python train.py --encoder_arch="convmixer" --decoder_norm="batchnorm" --lr=0.0041 --shampoo_beta=0.95 --one_sided=true
Rows from block 6 of the encoder, named by matrix and row number. Each number is 128 + 24 x the weight over its row's rms, rounded and kept within 0 to 255. All counts start at 0. Numbers have three digits each.
# pw: pointwise conv (encoder.blocks.6.pw.weight, 384x384x1x1), inputs 129-171
pw.62:112107129095146113119131137111103132120125135085109106153083116144107113116137064107106157193153116165124154153115138152129130136
pw.63:103100078087128144145121116141132120116114141139096134122097134127169160122148069115130106143142089119116139126122130182078122116
pw.64:157154135135109143139118132142151136111146170124121117103122126149123168134164135129150137116137108106134146145113144145134130139
pw.65:154174127124149124087114137158128144116124135119092118146080119147090189115141121131133102127105127149156159165123120177122124134
pw.66:134117139126120136117110093115147146108134140122121111106070122164104133115163095170153108118115129130110128161092139157122126141
pw.67:106126160167116128147108110101129146114113136121116136121079107131126112120141093100102106150123115158121176136119118180160090149
pw.68:171138109071148116131085128172128142110126105027165114148139139151141108100116120173109137147089109147128140141131130130101116131
pw.69:129118145148119112173120093139116140133172141152106109110096140142122016147125157100154091120136098139087147142095109143144093110
pw.70:111155156157103120128160093129130126136124144112115131112109118146092088154122178131158146158104132144115111138112159115131131119
pw.71:141127121108083128119104121142132145120128156118120103142081103186125081099165098140133100152126106126125148184106116162116110115
pw.72:130103143125132121122113097111122149121107137100097119095057117132081087117125067169145109144134127137101139147108150143125125141
pw.73:128098140140138134150102119119152189101112107145142138115108137188131113123150096124138096142129111180094142175105106124159116127
pw.74:181164138137109124144147137129070099136140130138118159136091109084093096174113182109151098114112105119194151110146124126147129086
pw.75:109137128150136140130131119146155155124133145137142137115223167200140129132133106129144123107107109138077129156095135122130110150
pw.76:176139113133128149131100178194119147123121189119129119116112117113099112125126118156104087086133118137161138118105163161118097124
pw.77:111121126125144130118194115133139168141152141104116082107105099130096118187133112138170092089127126149125105140120101146124134139
pw.78:139123135132132130116116091110143147121124130130117140092064121140104112116145130162152093156117105125097124147091133127118139119
pw.79:144138127113133124134119111104134127102128153115102124147112106140096118113137092140127102142102124124117146148101145160124118195
pw.80:114142187150092136144135083102127130107140132107096125091084139133121094151164090145136143155109121125123129132096138134166138153
pw.81:126191160143140155109109147135101121115123153132103152146101146142127097140137084173099126211100111120092154149111151177120134128
pw.82:126123093057141104132174137140113091138145131137093140076090090092127050183131160133172126142159139096141137062135130138124120108
pw.83:212144110107159169122127139131161128114127185111135127120143137121116101117124137138139129145074154105148140114089136153109096137
pw.84:106142141119122166143145131130159132123119119140108187099107156130161143180218124143118146132115125123142130113112114137141140133
pw.85:157114152158151128113121115136117126140123124104152165111115140151080114132105099184153187147136093148175117128130117107148152119
pw.86:132107161189126109132101088117141154137110119148126133128101150158080122104094120100125119131136096158119125162110143098153139094
pw.87:103132141123101129117124128123118130158118118140092140094073121121109134123149117157128158131122183147113163137128142124148102157
pw.88:064179150150127131126152149131136138137124127114101152085105139160141144152164100109154122131123151140111136134102120128126106104
pw.89:113092146133109175128117097095187139090108101139124097104109123153172143143165121157115101134141158129113134133111136130114123171
pw.90:096120125135168134154124119110139146150140117133113136064080137131106127124128102126165084105131118120115110131149112115115163125
pw.91:110148123100132141130110132147131127137140132121123156064102139138112160113168134147120120126077148145133116143130164147093100110
pw.92:124100134153140104145135103162140127123157122131110126073101115113133133135154117163134074117124110146130141113085113148121139140
pw.93:105117118150135137129164141123119148105112132131129137092095108132130073161128125113146143141139115115128140139162133160153105112
pw.94:089113137128139161122113118133172201113118116133104150062102127146110096110107122110141073116113131138097157121109122129125106123
pw.95:114123139143111120106165114117109137111088137127114178075084128122081107169147118134160112101167125133141130146175123108147124113
pw.96:100101129152095118130137107115117126130126115095112138116099142149079104174132123124119174149109134159121108144125165102148140104
pw.97:117125144130122093151132095088128123141130096134148095159152156154119120128114092171122105122131112103098124184134127110130092148
pw.98:127134161128126161144147103121148137141149125154135104071078140118151142129190082123137101201135116119121203126082129142142140130
pw.99:108074122102097120149098117103113168136113115130111101096108131166118112108142093099135124135141123182099138164101117120118130108
pw.100:091107135103119125115119110122096128108113135128109122162094120159147149116162047142108084127166080162094140195132083173129109127
pw.101:095126146130106116122123101121131145121128113138115157110064115154094105128131086145147139145106133121098140151123141137129104128
pw.102:123092145130110090168112081095120120141147082132156112120160127127106116108098110153156126076116133107137113149142072089148090163
pw.103:147081128146112111125063086113122141153120138163172094149138115137086166079113117170115107139143103126103094136075149115103129118
pw.104:116162149157139091164124108110108128172108120106099116131108157129127115148140109113139093146108095125171149132071116120143142153
pw.105:130130143152112128101150154145153133111157151110113081124119113105132156139134077151136141156151148128149146094136149130106172138
pw.106:122192117128096107135165154114106129124090124163124107118098121135109198154124222166164084145118117129138130115090138119108135097
pw.107:109128156126106135127084134113134161119135148105105114104034132131102097117145107132141111130102129139090126124103174153132115126
pw.108:091135165162138140143118127116112131141157126150108145117117152124131053138131075101121134148170093137112133164133114135167132148
pw.109:092088141138153115155113100133116142153154130125095123115107113122143164117132111115124125125093110146130171112125124168137120174
pw.110:107126097135142103112120132152135134152100098136103160085098175134153071106144081166118105155116109141095153122126172130096128116
pw.111:130125099106088168142129131138134149147101164109105132091123157124150161128173084121136126135127130155132125132135155151121098114
pw.112:133135091099157104115142131142116135120111142181100159117100112135133146138140082135161088122155062119111118118124106126095120118
pw.113:122162124128112120112128084103188174090109152140136118117126117215114089141143131175150095097125102138113141209107124150130142131
pw.114:122161165144090083159113114116079121167113145122139113115107132133132086145126182150167143134149130132092147157132139131141082112
pw.115:125130133137096106123096130129107130110095159164152131131086130162107126114115042162123137112131110141112126193118108149140109119
pw.116:128126149142144119155130082115128151135114140116127135097066115134079124140148061139165120103109126123114168153088129142155135136
pw.117:119114116111126122139144111148128132138119149099118150079092141139070097153149082099148163098143130133179114171119157109110194130
pw.118:150130109117118118133131127142079079173105192146128140114086106103124116128140110128151142162163113097137135092117134155116128099
pw.119:134155102123130170112146147130099102129092174140098141103079113108144068173142146108132122142116137127139127115139131161103175096
pw.120:155111133124135121127113132172147139093126147122092181105109103128123158134105102176143140114152125147100131118101149136140138110
pw.121:072108139111096111130164100134124132135112096133126145085081119109137110154145116214153115127113169123138167127124136136139117148
pw.122:157111167172105143155111111146122127098131116104150164086113132123087139134133089136125141112099122130120152156129155155157128146
pw.123:115141132143163131122121117133117137138132116124108189103078122110111076121111120104124104144146111135097156176158111123132100135
pw.124:121165123124106136123116111123171160144126149069108101130125111190138092106148126086150110137120114141130151204113125160118127134
pw.125:150131130138137105137111109154121128118161104083103148085081123139085144129130120162168115106037146130191133131090131116124143141
pw.126:158115148132139096161125090144133115123176142103092130081082136128118127127145117179133096121106107128107120128099124152133146129
pw.127:111130149154127123129145127138118147121124148156120156089082116102116169159142131148130061114124127143145139129150156162134109124
pw.128:182133108121120110122106139193121117121140152092134167126100125135113067118143078128135147144142107126124138135142112155132127126
pw.129:131149134143129142116101112127195162126108135130113124104170138183111091112120092119151114113120124116121141161096116123117125194
pw.130:122121139167166142130113125115156195088093123147206157086126129185114071094127076141122112160098118166139135186097114140141126138
pw.131:092110078083150099103144131138127136139098137130091118122093123113135133162139146120143099119129108118122109140107149140115121118
pw.132:125120143137146170130094156153115173139116144137120112112084123135111138125121098135129090139130132174121134135099138155131122120
pw.133:115121098098176128137115102114183156120122118132105173129094110154131055131129133125126087137103107132108143178122095141121109147
pw.134:131158142129110107117127120116174148117136137107150124148178154192159122133131120133112113133136123131137155141103141124114109185
pw.135:121205134160095101112149170114127130135118167160113093142094112127087114140136165146129084124143102132115089147132144116131138115
pw.136:078148137129113122110162167131126132127128158165138117126130124146139103152119115169126114130183111146101095132153112120128149090
pw.137:127139146144135112131108112161132126131131168149129201072087119123101183126143116145144106112143100128207133149157121140120139106
pw.138:127131141167164159111114165145133138109113131136119156076101114127112073120131095106122142142142139110089174140137121153139089125
pw.139:139163126144117138141114165145121153159130143133143120121103132134095097099124139157128101075099138169140175149112112119148122119
pw.140:161115138136100124132120114141104147138104143118190163089111117147149155121164102170130113201149101123149141139109121122120112114
pw.141:152127101128142124122094140132143122094163162145106112116125160117132092078078084080106124124167111121105141111123174166114112133
pw.142:091120114144124158111092126133130230137105146134110141128066114148099116120141137083123106134109119174091136154122116177131124117
pw.143:093111151141112116128104087100119133112113090154153109133143139131118083080126106119088108120106070131113107128092126098124137101
pw.144:110116145149096079144127078078120116171124085168139106114121147132143125107136119130153097125146110097068127127137116117138122143
pw.145:133134130159137122121121096123114122144109144108149128089113116132179095132201088194141085185140125130166170131090124127134122137
pw.146:083142141171120131194118115117126122145148118130135137091120180158104039128123103107143123106148111140131134154128127125162119118
pw.147:122109152154128136119118151128151131109142129137115165102110152126120121109127106102111136095133140107145111112146150114131111138
pw.148:153169116111118133131176146124117113114148122153138129089093104095150200170148196156174102159149116109130144089111125137103143106
pw.149:143153130132125118114130119128129120129140129096112151143126096166061159133129124134143111132111127123128148180153162114148142142
pw.150:110134150157134131130120094094094129193126147104133086128118135127117062111152072107131111147139132150135149152101141164111109156
pw.151:124103116099127147154115127132130119087136116047119137147124109136143093130132129081119152146097144151139122146121116147120134161
pw.152:109121141153112105135152127144133136117135153096107199094112163115116151162150091128151174109136113140161103122167137134142128120
pw.153:155133095087194148137119144150132126117139106110149160159179164129153159136125139096103158153120128147109126149156114139113150145
pw.154:081097124153136154120137108107155227128098122127101108084081144134128084116139103106151093095104113195107139137121126138138111117
pw.155:152135153161175137134118114144117172123098130123129130144081121129107084098122126155114113135114123169124181158115125212143102125
pw.156:111136157142080114156123131100112125159126155079114109069089131134128107117126116151142125117124122146127180127109137124148110131
pw.157:129158064085137134109121124172143152147089145157099151127102147155134177123123090087127128124122082162122129144125084169094136098
pw.158:143130103113153082135143060112095117120136086184136127135133160155099083161148163159142118122119135129135112134111132148115140100
pw.159:152140129138116137162088111138132124118119145114132173086069152146116107114142082156124132135106119122128153153084124130143115123
pw.160:114133157131156118130121103113135122123154124133103141145139152148110102117117110108124134149095115130117133163115117134135127189
pw.161:122090112138137123126153109129135133130130119145129103098106107132132106133171136171141114142135159129109132145098117130119121168
pw.162:112130116095115159128133124131131151156080158104091110095107149141170153127153061109136112155137118152110102137113159164098107113
pw.163:137129160142133108137128108128131154134106131060128107103086161128102123127145087164121130125141143140138173145126150136139129127
pw.164:143109145112139104098119128116119125113089124139141141108078122145104099139104120246125121099146174135136133150138130140136103149
pw.165:106154119128112159128148133161127133139151143132099172080074108118113178139138138154172159109106151142149136151152122135129125123
pw.166:135146132131111109135102099123104127111123112149157107151138123165143113098153094160095089185091125118102134151088095118131108168
pw.167:113203095093154117127124164138128127118141166158100130162120127173113085125103096110136075116098113127129121155106134160084128150
pw.168:133145148154128120162099103110109135155122129120100136083088134143155169110134084146186113139095118146083176152114122169117124117
pw.169:107113128109149123135114111123125136122116114095116126132084132143135132126147035116129118134149108143106109138126092134131106117
pw.170:158095152151134109126095093143150132110121140139107135126101157123094119105128060118117112100148133153129132131094178132159114120
pw.171:165149115105109137114119110123112141141084181126124104127108100145096109109145067159162078148152121116077122156124138192074110123
pw.172:139101133153159142131081150143149147091152126166143129153135176164103210070108069114094126105124127153088120166117142129131127124
pw.173:139123116120116088153153086112112108145180115132092105129145119112095159153110182103180134111147123116087130138119131124134092141
pw.174:090119173153141116141151151131113120091165110139125138130119089117130098144127157144120174102118155153123157128170094123155136167
pw.175:085140112119128167146124132098138161149129133111100088063082134119111119134146131152154097126153130133127125128075161117102187109
pw.176:130170089101136137115139109150148140170071153132110130110136127154109140126105086100168119142113118118117136162104160162116124157
pw.177:140159122138142133137169137117142126113115117138121168077123116142160113158136122162174147120114113132144129142135133141126116118
pw.178:099135115131112126117135085112117156147116130118077135084066119139097105139139069134169082130107105134110140148097119151121119119
pw.179:112106130130130143152106112113115151121114131134140106130088134135079077131138102139144133092126121135100183153134136150115098122
pw.180:180121111118200141124134133138155130168104138155116172103113135129125094135136100120140125097167106127111134139125079125146106129
pw.181:095134123139121139141132104124195212104112122109144133101155159203143094149128116120146130123119110185124119184133137134145103157
pw.182:132133152158134172126108111120140146121118151130110122115088124133138100097124099157119109129110124143091174151097135201118092133
pw.183:154143120119161107125115098158123125135150121121134147098112140138091111106142058145123115116087126136152124148092167129088139140
pw.184:130080119140132109167105095143125128113155113134124105121112127149131063077132128122129117131110107145072126155091120135157106142
pw.185:104124148132121135167141112120137136133118143075120134098094123154098194143112120136150154115130128165107138152143148100145115132
pw.186:088115118122152133105175081101145162134130095127098168070109124137119113184162101116177109104141109138070125138152100136155078106
pw.187:135079128115124135126128099117131133138144128135127122111077116134125100142147086144151105139118136134118128130134135131113100182
pw.188:198099125135157098129121121166100127125112161108111105137093134130083135131152102187127109126144122141121190140093119170138129123
pw.189:163149164193117125146150147135117127147154142177157144152162141107135208156122160106119173138156174132145149122165141105163146138
pw.190:116120151168104143114145130113151133163119082105146104098144144145139130149168135184132131106099131109114092145098139087140111121
pw.191:091095150129112138140127119108154178124136108124152125100112157156166093120160084169114115137084130156112142129095142141133153135
pw.192:133096132127138145140118127152163132122120095165130151084083118132109049126107146110182131096094124123157135119102112135113100110
pw.193:120153112112110170131104171138191161122091133118123109060122145154135116102087136121144110089120144129158110147113140118097115132
pw.194:082100140133143163126131121143146191127136094146097140052099135135128124140145096113144081120107134153060126143123123128133153114
pw.195:102182114117085144113197127111114138109133139080095129116086171152121073194147119136176121114112160135134154132172139136121132114
pw.196:088169117107106136129172139113119139147125127121080152082080145136119124148157132096166134106097179135108147143141129133120125130
pw.197:120158136161112139123144153126168153116137128168178096137178152168116165112095135166133163129125140114113134140139116126135145158
pw.198:125094115142098105111098076083121127148118122155120130132143134154077114100081133104121117110170105144066110146127135120118081129
pw.199:129135136168115109118130106130113151126094142198113148131091142138111088128141086164117097118121125149143119133149165159119126126
pw.200:157185145151134113120159115148136131133109141125131137124136116149110143144093084134149132143124097122139134150115112148125148157
pw.201:132169142127119147148119152153116121131140146104116159135109118139115169110137145153124141136109110147194191117105111141155123140
pw.202:112115151146132119141126128135131120189155110139124138098103134134113211107141094092154103127103113141132160147110128123116123140
pw.203:111128155171077119120126113110109167131124165167115149104086150123100124137147060109142105121141132142102141138153152154141107114
pw.204:109160106136137137106142187154135134135140154102121145101127185149103047123109119106160152112127145123146096146121141140106120102
pw.205:121141133122113112088159171138132151122101110169136133130121107130106166131138152199125122125097171140167096150118096108131174122
pw.206:171154092070184094138105129176095095138140117095120145139123159102103156107101140103135130123094102109137133092126135134107106121
pw.207:171107141141163119124122099158134132145127154094157108119114141147110128136166148177138099108108127147151122133089136158119111151
pw.208:141137169173113130161120138128111132127129155131172123087085114135086079100126106142138118114112150146138166143102145144163103135
pw.209:107111134142153158136101113129133137107127151126136149069097111138136109117120065156125141138217117155089123171154104119157104108
pw.210:108108147172098110118136126119115103112178122138105102152150134104112086119096108118119165105155117102112110103143108098155150140
pw.211:164138112112192122115120116155138129150101159137082174102109138109090068114083141097146133097157115134133134108121124153116115105
pw.212:171108144146112120150097119171117120134125155123183126131133132160128081121149098171120116111108129127112124145097128132130122145
pw.213:115145106095121151103147175134132135102107159128140170143130155133094080146137117128124176129121145145173115144187184122102157118
pw.214:073172120153129132164130147110109117124141105150133136096135209156105196164128143129104109119156124123136128157105128127118130110
pw.215:132102155141147127126139154143152151093163109163131139127161128118124099133116103136110155096132151135143142136142078113148139173
pw.216:114131131139149104149140110118120141115116115096098134113100123140116149150116075091161134102117146145100152153124132153148139121
pw.217:148111105121131126123129146171145135140127149114087168114088117122096090119100122095148151137129162130136149131126139115131125132
pw.218:080123118137094149188125093130123131102137131165107123103117185123107110146141112122134135133155137123113122147124134131131113114
pw.219:155157122136088153150109131125150130117150172111114095122105125127131119123135119117168105124162096117139155146127107138126124129
pw.220:121105135138125124131131085093128135115119138117122123125095113110130133125165102205131128124114168139100140142124119133152111182
pw.221:149162140132109139130110180194142133095151170110148129103081130114127157121127143126117136155163132113148128118120146162122111105
pw.222:162136126132146135139117147166147118133102128119155161096086137116103097108106187142149101150119128105148127119101124122118109099
pw.223:112117136107135148094113127156183169096111159130078147071072081116112146125122071097111114126138120142162115113106151146122149137
pw.224:144132092099145133104159144147141138115120126113125147103121133137064058152129160141149153119132151099128094145149157101086147131
pw.225:121164113102130104121181118136130138125118148156095125117082135124103159146139155146168128124128106145186084150128128118112146126
pw.226:121121126129134138122111126125111137159145140107102158095097104130105149116111059152164106114157124122103140155165134141132128128
pw.227:130071172167122136161110098104135148151141115105165083135171116158158109099136143166127123122109131130072155141119137127165093156
pw.228:103140125128095111129112214142119148138107162126117067146085154139117192105141113146130080132135126133140148132118121141120089104
pw.229:135101137136120184115108139122167164096123115137177155102132136149196145104141074175100142143129147137142119148130126128125152147
pw.230:147139094088138119117110132148122143137124136134129129093115140154097108137133113150151090140118166120132121140080206127106154111
pw.231:080131052074108177126140145132171149140143136141126122068128130140174147146199119112151120163122105104133123124105132113095139129
pw.232:119126134136112128152122093131115128118141127134104146092069127145102102142159082148139107132123103141121137154084122135141128121
pw.233:117126153147126124125118109118151127133089125116114120110096105182124095128176067158135103124120119121113126189130140158127141138
pw.234:186096133136164156123134123144144159105116155129121120103100118130125176136119133193121090110144159146119160129103164171125111113
pw.235:145119126149148140152114133146100122170132124099150135134149138139126127127132123100126124113125127112147132118102152151131147140
pw.236:117135136142155160147154125133165127144130125122119138086113147117174155168182143123144143112130132111095123131111097134161119131
pw.237:107155138135102113118125104113143174121121137127120125098096151196100064130132076139170111121112115134100138166119133136124140105
pw.238:109137133141133128115110113157127123102134121125098119117075152134154118116149103144108090155176096132112140147150139151122099099
pw.239:119133122105128172099150143142145144107105146125120126087114067129138071175165150178122129156124118138133118123102119134123216135
pw.240:031132097125129156156110110092133148152130118117098112068087147135102181100128140120142134127124122114105134137085133138105128101
pw.241:125161106098116146107153108100110101167102111172103135147152144103139121155130119135153142118140143073099109102164151122095129113
pw.242:157135146145140143160098136142115128127131156135150150126123170151091102123130098143131114110097092103147148133087146161121103117
pw.243:093112079069137086130115109136104141152108137163109112109118138127110043123113098084121113134131106114127135121119126168104126113
pw.244:098092105099114095129157076084136116166131099151159124093136111130164082161174148127144107136108140089094119117107115108104106132
pw.245:138141157162095080152120124122090086125169173151135107105115108096108163113136113174150127123133123090093125119121142145127098134
pw.246:081107141167162123129140126138147139122128097122088152115077110110124091142148111093142119116093143146104134120128095134142105166
pw.247:057167149152121181134112133120119125140125164109097137106086136133150120131161073110126088150121111120109145144106121154123110138
pw.248:122127147130132105110163105122110123122121138140122111091092104122136094155161147147132104209107108143132153136101144119125138117
pw.249:120151138130145167122102175149116139128105121114103142104075155128097099110142085112127107150116130134110133141108110139116103105
pw.250:157097174145133116157110123111140125125176114125132095157146117113124170092107150130088167139115158144156145108142107090171166184
pw.251:096115127100136137127113141118150162137110105133113117082093117133119031119109110192147114132166110124119139128151101119112115124
pw.252:168097145143144109122124081178125149110125148147137153112088111131148084122149109169124124104159108196161112133115127127135140118
pw.253:135112133151109118139114079113120160117083102123166121126133149185158141139126103146138123183131090151158171154119145151127112098
pw.254:098164152141092128147128125120139114128158130144113129108158185144113129139153113118120117139146112102133150144082129145108098121
pw.255:143168138128097135124136158144144124094109178117108100113104121106106154146104132114139125126188120123157104110105159127131177086
pw.256:146164111121122097126134117131145144153107152151114113115139127166132197116135139133182085129152120141122116176123167131107082108
pw.257:116095095095153138125124116128125146122106105106099142134099114146129148125154049148127114131155094168078104165130110138132107121
pw.258:142079116140158172106088130163163166096141126145151116120156101153098101073127082139081107135124108145074121164083123143138123135
pw.259:153157116128111129118117170193123120107153185123126130126095145136097150111155096143159122122121113112127131143122132140127107102
pw.260:128143143120135104117145133142129158131152122120140148088080140139134095116131154153158163137089165132145135134158188124122115109
pw.261:099121136131147156140109113101125143164151134106084108113103112136137119111174077101130121178121109158119135136090127113114174115
pw.262:152136154138080090140141116103134118180112129128138095088128187127125098137131144150136128136167139089096130115104128115141102127
pw.263:133135135139123174127101149126158152143116128115161085124187138186155142084150134157123109160086119117138160154061132148143123142
pw.264:114151133120147124145105141162115106127158105043115165128121144144144126107143106119129154120082151161164138134125134123109129139
pw.265:104158150138115161135117123105141154130112128104105145086080163154098089135138073119143110138105120126128137152109132138137124115
pw.266:074140090083132119116156133113125162199119149117104113110125099145090108138132111094200095134135114144103109153117112136115117097
pw.267:138159086080118148119102133132133155102135135074141125115158150151110131115144064129112119144100142120126139146101140126075139136
pw.268:121126097113143178075119118124165160088108151101102122119110088160148119106164087135130129175119124142138118146098151138099158125
pw.269:138140123113106127095168129113099072163127124103121147112116093087122150167162154131147148144139126085155106080138121105107123102
pw.270:119173101098158147128130144139124153084128148161089105130155162137138072104089122085106136112130087141130159138101153204102170118
pw.271:129171148162127180101110191168140135093110150152119134100104124129154172127147121122125111125103140103132175125112166170113125124
pw.272:101163137154132119139133103120128131104169138164125134111156166160115139141148080147142105139151090118090130159090105112119142122
pw.273:119141123102112100104152105107125138122099126126097122115097115145158049138178101114165082127100109139109146149130121131119111145
pw.274:116085083115142079145102093107123115149132068142130138142151174134162124106125120132102106133163131125112105137123149106106094135
pw.275:166127174156111121166123147122121123095158110110147125187139112118116088113103193092088154103125122145183154089141115108168135132
pw.276:127085123135140147162095095152151176100140129141116132116115155174125100098127073109100133137116106151090140166110138161141137143
pw.277:128097079120150141162152120136153173108133136140124122118095150155130237146142141106125122113115128167126154165103127151140134118
pw.278:125134149141106107173129119138122133150106136142118123074110125134112134116125112123160118101141126114115165120111109177109129124
pw.279:132128085077179154111100141114135151113119150110104122140082110139094041107144104119117109170099090130120164158117156175072108128
pw.280:128128137164059087130123157124099133141166158156136088166154147131107118133123137099121147119152119140111098141140104101164129133
pw.281:107104119121123148132105121130156167111099121136121159048069132137086106122100068153167125100131112127099120146115100129115115111
pw.282:102108162128107191122110144136155165117141108056131099079080111130138098100132128142127138147115141135112178141135110132149105140
pw.283:220108138135162126115110126199114124110096181126155159113116117137114145125142118233113144119162110137158127135112149196134105128
pw.284:118147128133100099102157141115119117114153100116104099177119129102115110137090152107143129103120168108132120103158093091152136128
pw.285:102088116135136103116144126113121112124131106123089107141130123120127083093106128177134122126140151118117117132144144108123096151
pw.286:100091130134105124117160115123142139154127124112095102116089097135121129166179086132155132138123101128088124138117120112161118121
pw.287:135100142124161099126117097199110140156123108123115160113097103134145118115141076135134154108104119188133140132116131125131161132
pw.288:121110118136119128115150136160096114087124137099082172074047092096079136149122132097121141133149135145149118123165138127126123112
pw.289:092162147138113130128193133119105123168112110145115120103081114114112094162147171160133096136103121130154122100105121107139142074
pw.290:149108190168118140150122106100114104130147108111160126161135079087132111115107152112088170116104142132123165091142134122199120141
pw.291:108098075061161123132115109103119112133131101179099140089098097105099139129152121109162094122105090114075113099115142119096125138
pw.292:142152126130135174092143143161150121101124179121093172115097108119151168121148098119142131159129150138106134137129139149126168118
pw.293:097106119136161145106108128100108205162106142154084145127060124133105168124130134107151107145128131182103131121123140143139121112
pw.294:105116151156103114169130125127115139129124109084116110087094190138142154122128089155148104111112127127162160117100141162140118130
pw.295:129132118105113135146133107121148161122118121075122119079100200143127166140117113147126126082124145141173137139132160154116138097
pw.296:127152140136169164126123131135132149083135175122094153072084132154120118117105130141150159129122116145158162141099152173135168104
pw.297:121158121109123112123126125111162168109103124128166153114166172219136070098116078156131129111112109141120131195113121149131103152
pw.298:137128124137162135111134120116153137146116130138131115149118150159122104155159054144144137123128078133122129169147072141145124113
pw.299:128147106085119149131108111134135138119111174101128097094126175153147071108143069136126094148161099119097134133135171164082110115
pw.300:152103172153097113165087112085101110103118144148163093147138126109108126093094120115069134160147153137097190113094129139155098139
pw.301:106129070038150121108130141140141136100113154223113139097131114143133133128135114129133110115171105119129121113122123163049126125
pw.302:220149131132177133109102135216126138133134168115153155140132106140114135133125118176131126114174095139122128128119124175131116119
pw.303:117135120132123136153105156115143142152119124131150099127125140113169107119128109131129121144138124123113180108104099168138106123
pw.304:136154118125101141135146118123141132106111136132122151095138120137151187146117085096175116100157097137127155115128116143121124133
pw.305:116102137135117111115119096118129163129141132119147135140095107217120134107139073142131156133102128189083122193119139139141135102
pw.306:130113106147105128111132114117151169121117134140089101108117159137110089148154136114155104121132133126112113137100154132128124122
pw.307:109113128116136126180103145116102110150104115130125140120120158165117146135137123158134104097132131124107121145098114130106143121
pw.308:148148109127132152123143134173105129124136158106093143112105120126130087118127160100138128142105167147183177117114152154126152113
pw.309:137104162131147112116102111157127131153111098100148166092110125115124034080121109202131150174083125132132124114133120125132102161
pw.310:098120106113098110135132105141111135130111130072120144117099140153110112118153098115112151134103148165172136162135180130099156121
pw.311:171169187197109137164162162148123107128159127152158132178157117094129141141126218125140139122124141134166149118139139093149143137
pw.312:132136130144101117125157125133132130101119144067132128118104143144087074159134143155130145138108149135174135149124191134131133133
pw.313:137123101099156169125145110117178140139095119147100180088131157146142178178190134131149122106120093122085108134114117126125118125
pw.314:133149111126151144138129145142142112131153114127200144178189187159136147130126167104085157148146125131168123137170145098111140124
pw.315:128122140141128148141121129148139129120103112156111167093082162128090146149152106139141112091103139127121122132088126140152108113
pw.316:111117140116133155134127135131131174122107122143112119079123118128130102125124059120136121111108113129100123126107090157127124115
pw.317:104127153133132162119154149150128158084109157119109138095070096104118049137154139148144147146107127155131131111132106152140167111
pw.318:074205121119138174132132229141130121124113150120110130110135189125114070126130139107109142123131144112143137131111125140104130108
pw.319:113147091123135137137095127153127117117140116142120141107078162136108123116157102125139126163132147110109136145087187123111147116
pw.320:137127134150104123184109125128124129129162139107159107089101149154098153114122151134171121095114120115116157136115120137139094118
pw.321:115070156136126135126122089094152151147113074144172105132148148177152143119170106212103118123110128118108131171119129116129122149
pw.322:159172179167143150136094150129120110133104178097165134098121120138112164113107106190084127104131112127140191144125143172145091164
pw.323:106096100140097113125134085089148129130154089157126100133128122156099122142173121166157090149118120100059130179144144112118078154
pw.324:155138122124122115122114127186128123116142166085124188098086123139113191124129117140146151125154113123135133132143129109126114119
pw.325:112101155166104096148149109096135110147167110144147105112160165138114092136098102166149144109165135088107117104129112107123096141
pw.326:099140119157128143121158139129138182104139169122117140081089139134116240102110133137113120132110122165143148124100126140146129121
pw.327:083098132137092117113133124120104146133133102099090139118083118112104093123129104117132159165125141154095142134123125132144106176
pw.328:130120135117112111127129111108174148125102119112127132144180140180149094112146167150135122150133136119139143136112140085128107183
pw.329:100114159129132105179110154145130118142120091087136136072069208133103145123121092168116168101117170135140151127130121096139105110
pw.330:119117120133100115117116098128124149136115138126078109082058119131101107130144074133162098141128124137105131147087121130146126126
pw.331:127152094087172106124129128124121130197060100113123127152129162159132115120149110135128113168127107125165124159083122124094130125
pw.332:130154096112100099130142124126123093163156131165084095131140148123124109114120134115160119110162146091131122139147133125110110143
pw.333:139178143143155117106168104126149134140101158091106135129120135129138198161107128091186137141149118122134145139126102129133148112